Weights of a small image flow-matching model.
Model: 5.36M parameters, 32-pixel images, norm groupnorm, activation silu, widths [64, 64, 128, 256].
Data: 395000 training examples, 4.2 epochs.
Rows from block 5 of a small image flow-matching model, named by matrix and row number. Rows with one number belong to one channel. Each number is 128 + 24 x the weight over its row's rms, rounded and kept within 0 to 255. All counts start at 0. Numbers have three digits each. After the name is the row's rms in percent of the matrix's.
After each channel's rows are labels from the 100 images, of 14848 (inputs lightly noised), where the channel reaches its highest value: "strongest on" is what is common among them; "patch colour" is the nearest of a few named colours to the mean colour under the peak. Only what is clearly more common there than usual is listed. The data: single printed letters, digits and signs in grey, bent and noisy.
# convs0: first 3x3 conv (model.enc.2.1.convs.0.weight, 128x128x3x3, standardized in use, each kernel summed), inputs 0-127
# convs1: second 3x3 conv (model.enc.2.1.convs.1.weight, 128x128x3x3, standardized in use, transposed, each kernel summed), outputs 0-127

convs0.69 125:167100099105154157104096110142121125155158117115152140089113124142145135102143083083149156133129087156158124132178137122115127155165148111099108174186128146150105132099136121129117123171158098140149107166164104117113133147121142076084153161134106135089130107085139120107122145142132112153154112161084110116130102089137152112146131153128133106104143100159083123134112111108110124139148
convs1.69 097:128151097077114130136129140125119103123107117140131126079111117111153153149149121108155144160156109106139117057155087141118139104094173099101089131133090118122102138088107131088117113118135131139127092079122106112094132106136129115143105136128111106147137116123123099133120173138102123137113112114091164165103099150113156136104133159117124154184140118188120173110117159099076113134124
strongest on: capital
patch colour: grey

convs0.44 066:123105114117181137149135121137161143166113093128116127125137130134117112118150154123125120107151124150125127081145131136153177124145171129101091139176119114148193153090138101185135095111162146170105128137090158143096117138173133148152131106107164104101119113161135107162130125105130116137122138105112139140079128157126104095102108083102080113098110146106118128109160134105096102134098
convs1.44 103:189128100148124108129121130140121137147109136095140138120169152106118133156132113109110122148180158102118155135120128166106151089111175123110110108114137131186181165114136133130139106097159153130129107128113129128131154118141103072149159124137100126145141135152145146102166164107117166180121187129099162183121134117112128096151154141121149137145115074152105143156107133133102145108129
strongest on: bold; capital
patch colour: grey

convs0.28 113:134119118140152120174135117088114127142116129147147155104132142150161143108116104124164108157134121139119118137102152141098116093135096095103137130137107117113129117111156095181100095100113120134097108124094140091125084171135097108126132106123124104170159176156113113103115121126164124125168136114118106156145144109171132101145189081189125108152143139137137162192134134119103155139159
convs1.28 104:107132164107111118137170098148127149139122130109129131143115117115142083150125159145173114135092137137124123139137136099082106135111101128142127136145111164092125131131127120138119120137100101132130110146130125171079081112107083173126170114102127127131178166099161115122151141138165137082094113120168134126192084162164110124120159093134144121124106144102165114092186138127110156132133
strongest on: capital
patch colour: grey

convs0.75 076:116097127116082112125102129103117097118180101087152115124127098125160144103135115119150144156124138097152117137134156071102129122091151133143152139132152094109105076180126163114118154153148143123163143138144097112110120136116117103120110146147119129076127082085118133118114111167158095168138084150118107072124112122118096144098141129121123111091163094124105092135107101124147117155154
convs1.75 107:096115136152141165116113115144090112112119126126149131125059150150165140103122155142131131112139155162142155090131117154134116114149128153163140132114073207144141138093087135105127114105067128103150117143154149151117131140183096121145113100074128131141123114143129128125106155104130071121137101137148136149141135147121101168119122125096130133159088121173148116105168144149121148128121
strongest on: bold; capital
patch colour: grey

convs0.21 081:128115097123141128131117116107096106118104138156137138170175180145170149146175118186200107182150134124112129111101149162090120129126103084122087115134097123103137115105127118118125120114134119092092126086097135139134111129140132150130129109111129089163152171166116117125159120119159129118143163111155127173159115136130153126160162124148119142156133177132147152146157149124100143135140
convs1.21 117:100101194124139097105161160145173154080132133111104131145134143130139112122115129141130134115106137116153146138162146147108097161142128085113131141146141102130085133150119115151134112144178120105128147145102124148114095156148135172108114121139157125107089130148121128171136096128136115070129118115158104095153103146137093136165110092118126120097124163072133101061147145092151108113154
strongest on: dark on light; bold; capital
patch colour: grey

convs0.17 094:113120126106130119087098120077127123125086128109119136157195168140108162151167157182169130150139144132132091126116086142123094139139099117145126138133113133085100100129087112074118113104143131105094156090093139149113105123119143160163142130139152098164125139119144122128133123103148155113114146112178137165107161170132123127144119123136128133155084161124168123129152170131131108153150
convs1.17 118:112114154122137095090145155127145143086132158141131140135133119157126115101080132127077096097075137085160125143136131111149148166144141103117146129125148099132124104167153120158140096146168123120121170150127123154135102138127147151113103124159159119103111132149120141169135067111120134082127109120178115105097103107120101119167106105103135120054127156089119115107165130131158105131136
strongest on: dark on light; bold; capital
patch colour: grey

convs0.117 100:110115132116078132129145164108150120123107092148124146147070136139132116122141144168147126167106145113099120099117135129101118117123108116121076094133091067096131148112111125150112131121119096134087142110094126124096098175137133143139127127152167108127167152125107098131136113114167133140109132145157122177141093141142111121157176097184111129102140176129150134186153158104115143141154
convs1.117 097:154117154147169102138181161139136170111132141128138085166152110160128096133119154153133086154146113126135132199145147127108127152148088091130141149144137122167115126122124070145122074130150172113121138145102135148140121136158124169144110128135167134093129144124153092134161084124156131088135129131133148113119136150160059147146119107151161106141134140108125143126171113130147146124153
strongest on: dark on light; capital
patch colour: grey

convs0.125 109:121144163143124105125155166081139123098131152162106117166085089118113093128086142154087099122115167116122108120148163095128122152130078124171159114117148131097121110155137163125176156108101129094114170113113128126131143137115124170145131134117125127172108100119122130141134097088127137084122111101172155122095164153117096162105100115133138117143132146092164130128113123169162102109110
convs1.125 102:090110167160137111100139120161132127100142125128122141101140130142111096090113110130117102080088163125138113137128157113158135155162123115137144161152167114110128100205168128162127141136129093134142187127131118124161073153103154141116131160152101123121100128127112112094114093121139146106107136127193095089121133122153118129165118091131133126097123146070124108111156119118159113129123
strongest on: dark on light; bold
patch colour: white

convs0.74 121:114135158125106108116142170112143127095119140131094102148113102096104117140128150149097120139133145116093116135122106106152128162123112152167162100099122133107103115142115179099153170123078128123138170112122115141131159110115170152136098135131139160144103107125138164168153100111093148090104118092160165135096138167098113173127104148112113131126110121101139129121116146180180097085087
convs1.74 091:093096159166125125099117126150146110100146099142110114111148108138105137110118119145124111100091139102148088091131156116139124139150128115147132181146145117103103113167150175148132183170127090107132179118125104095136107116082153148107119136143103143089091097112101122119098100134076137140111107124164083084105128122136126134136101118109118113103127141105106100094133111132188093118128
strongest on: dark on light; bold; capital
patch colour: white

convs0.78 102:138123119060138176068081138157105133158115127117141144118109107122109094099134126138150146116140130135143087117164105103108116114158162119121119176197105136144106135113090130095097125103168102136142120142150102121067125119091146121117177120129138134085119097093125123112120168139140117169121106155125129138136099133132120120122144105113097107092102108145117091097107107136129110153153
convs1.78 093:161134090093120102148133145119099110125127111122118109126117122125148163136137113112149140189168141110101167112113099155130135099136165139122117114127153155146132141116102178109138167111125148129150115092114124082110144133123140096150139132120114099167142123126128111115145134169123116141135154107051129190091109130089078124097131156146134130170154135169122174161091140138097112098114
strongest on: bold; capital
patch colour: grey

convs0.119 073:092126181147130130107121129100134129147105116139143147149118152145144123173122108147123112088114126107094101129077116123142067154099064119146138058121123115093129117136081146134138149112125113117062124106064134133124129144139101128118106088106130127133165156134117145128106117095184109131134119130141103127153132122171139153150150122163129146120140133115156155151113112149146161167149
convs1.119 111:151120123151106113112160146103135146101164149124113110132106105148131087118141136139146103119100119159145113150158166127126134166127117091149143147156156130146124143165160090144171057127140126120099163148112121168107082142126133170120126144138139100118144140124132119133157129097168130068139091129155126097176139107141091135128125097172136123150112125096170102138191133103131143147158
strongest on: dark on light; bold
patch colour: grey

convs0.77 075:143154121148170131150139127113123169117081160145072107136137158137100110126155115125149123171144144149052178135092139181118151130153104135127123115139144134153160183105116105129158116135104146160092138110090156120158132148150124133156104142128133116162142149172150131135130110109128119076116159106127121170121116115131157109175128143145114159134117145124155155145148144121095097096139
convs1.77 081:116162144118119133118129119132139121084153108158076111132065105103112143097151115129162128128133101121135148115191104126087145138189141134110107173182144148088139139138147165157104142144144120128140088143105135095127127141128154145073113132168124130086140156100128143114154170154130132111125134114107109128173143144100165127088157128170121122104134151104129135163124156132094122115140
strongest on: bold; capital
patch colour: grey

convs0.81 078:105089126096076133113133159073106117088134105110124133136140087130127117147118126113092147134133102111109097181119143097132129156106100150129132136117111120097103113114152165119150153125100097143183148169164106137124176114118151121099116166153140159110110110112107177143145113139123133100143071134125161099109130154098110148117100157111145096112145101098092122129111114152178103105123
convs1.81 092:133158106158160175119095126134122108151103114122156114150152147145157139131122138116148140162154118121136157099152090124133126130141101144113123115125076092101129128088104129126106184146143094115098157098144134102131179141142160118115099125146116159126120111134159111127103126149117125145118135139085089138112129117104174185111138146061116160094141149200129155105134112151131100143157
strongest on: bold; sans-serif; capital
patch colour: grey

convs0.43 073:146191136118171120170165121113159118117127167121142142115113151098141126081100098124134087116125166166121125125143111127146169115165153145131110152132183117216140179144105146119124128115127172122144139091112182154114117123173140124168152160142136109147102118135134096102144106110126107131155109074136132177115137120114128132116124131104117115102115114118140122119116121121101124120114
convs1.43 094:110143119128135155101066129176145095060142089145108111104116133096135161100126167113169155117154129132169147085167182126071139096167136165106105165156114159115110121120128196158108125131122150120107131092135122100159139128139144106132131124088121113117118140137160176155141184114117140139132125134087107133135090125139126135125130137126134153126118123133116127134141141134106120132141
strongest on: bold; capital
patch colour: grey

convs0.122 122:147107100128157143140117088124111126116125160149128152116128168168164131129140090124155131162158105133101121098125144159115131120135109114097084137137104126127109150098129102137126094127133119142100081130104119129112104151126131097122143146143115115135183193149131114100122136115163101115162129124104094160171114092170156103169164109184126108146151125140118159179124123098094166150165
convs1.122 094:120127132098067119123177122105127160122130112124081109152086102088127106124098154157162086115115123134142113152142130138127107126120110125124100131151127148107119130118127087128112085090131150118130103134115138171111093102133102139130129107087176098113157133135142089143117147114157122091110095145173186103166141136150113106120168106182139090143108114106168110099156143135113160118119
strongest on: bold; the character @
patch colour: black

convs0.88 078:167125128122106137150183149106163170124156133132116102123101088104119091127082169144074109103119109122134108125145084113147134128115110136138152100119108154072106101126127123090143128154138087094153157141181119130178149088122154126128131129149168164141117121158137156166134130133116180113120156121132155167112108159108110134140106127111135150119105142121099108092142158142153125104098
convs1.88 086:128145128128153123135080143129153116137115127101147123175160158145110157125137112128118137166118102120152144150138142130125143118171163123175122144152114123153107120100130135139100182137142127133161185100120131104119177151147159103128133136094081141140123113108129149160113125150115151147156110111122100116072135147089156192109102141093120150120141159189131132176120133158150111079118
strongest on: bold; capital
patch colour: white

convs0.90 113:120152137148093098109168146109164163101105152169098097123136111101101135127174165157130107150111135140098165170090139128154162123112139142121132101106144088150173173159108122107120125130112146124128123113091140147148103119147137158146085141152184143140123145162115138178148103126114153112107127104162126141115143131109114107160125110132118159097126160099168133147176180125129112109126
convs1.90 096:122140142133138140139120133121141113079140101177119117119146094139109160121149117143141175161133087114139143143155132119114154129142095174093136170158155129095088116117155157136122169196140117120121120151134134088164150144134150172116105156168127156086100121116138133133150118158112134170145128128051078115132129116098158128147105137122129143118174163110104127130121127161148126106136
strongest on: dark on light; bold; capital
patch colour: white

convs0.93 138:127167173157120085122131150107159157090095159142098088155130114090097130134141126128126114135135165144091141157105142151170137148112081152144151099119151106128154152140126149135164155130093157141117130102089145139160136115128132142160075137150141137136105122136145148157144086092116160082110161093136154137091151145091103153138118146120110150126120135094156137138148147154138084087104
convs1.93 092:129154134133109140102076123161111110105170095117099107112113130150122137119144120145155171147112154134152125098149143135114170139167108178114147155159163126119099106155159174136175199175080125125135154096136148064141122121105176142106142128116075165116114136140118129132101152153134144124127118107138082106154114126123141143131118113127130140105153158134101126144143132130163109129139
strongest on: dark on light; bold
patch colour: grey

convs0.109 125:123168156151115079128126100118137158091078153163108120158159146123125150152141158150134098144149142159086129118078140146147121129094081150134148094103169114135130142159115128133137120107094171121113146095075181141151129127139141133155096143140132137153126150155146139129130082102121154083119131095158135160102160133122126142148131118140128178128104149086167149148144155141128117100105
convs1.109 093:150130198149176104086130160127133110095128141125133139189139131152129137120132150113107116118118134132166114095134165128128134154204128126139172129148156112134118122158147137149108167163141119130119162111144130101135095148120138135129143109133114120109101133152143132134157089131151141116137137118153060122126133106149060159157119097145144129080140151095108135158172128142169133137153
strongest on: dark on light; bold; capital
patch colour: grey

convs0.60 092:131123125080136164070106141142124154136128121092143175101090136134111067057104138133165130113097105129159121126155118129134105121154137131132119158157098136110131151125090148134076125123134097109146122139149124169081117131102162124101158137143153125063124075133118131130112159120146149141150130139124115116133086150128110117133154128137082119078098132144095087127131122105119116136151
convs1.60 098:140135067082117139158094172120150104105113102137130125101125077105099163124169099128161143144135114147102140097151129125105101110119144132090107131136138081128129120119148150100140116150142145121133117106137108074146134155131189110101100138165132114140106103150123122124134126130099116177146119101120111121090131138107136145111078168132111143151168160144088159156086117156135086106107
strongest on: bold; capital
patch colour: grey

convs0.64 084:124152142096128140119112139107153130129111184176107111092040085130109075072097112168114109144068156145119126133167123147126128125124104116154132132143107102131163127158105139113141133122176143095116153116123156111087113143139109166141125131104145108127154126131062105131121133093153119101114113122166110130148090135121140132115134121134104115071118155133149109119140145137125126124127
convs1.64 093:120137134174102104117112120104160124127161105137113120108096129109114139090129137094140115062124115177149125136129180128148131150144164150100117142163165161153095093143128125141114138142169145129138120154105133091163112152101150109087104146117149117098100113101133148142116160101100138153134130125101118110132155106107130126105061104141080106140108102077102135149085126149141140122085
strongest on: bold; sans-serif; capital
patch colour: grey

convs0.85 088:130139161109079110100125161129176134126140129112116082129102083075113117120140140116090113113107123094126143180168124088177139130138141155147146148141119124122148139131115150101148144124134120135144142118140116154133146122112162141119113142169182153112089076089117146164154116118107158124090119131118164136103135155088082124111107107092115131106120105120103103104125106163161096105088
convs1.85 084:117160158143144133114119149126095110135129105128148136135144140173136152139115139110126159178111115128126139102155100118127108135144146142128142130125134116098089133107125121116109163188139099133146177152166127115115175128152152123146111107117103173119131135115154122139097108178092149139135110119092088129122151136089156179161093161055105164107124155180110132121162131123162105101141
strongest on: bold; capital
patch colour: grey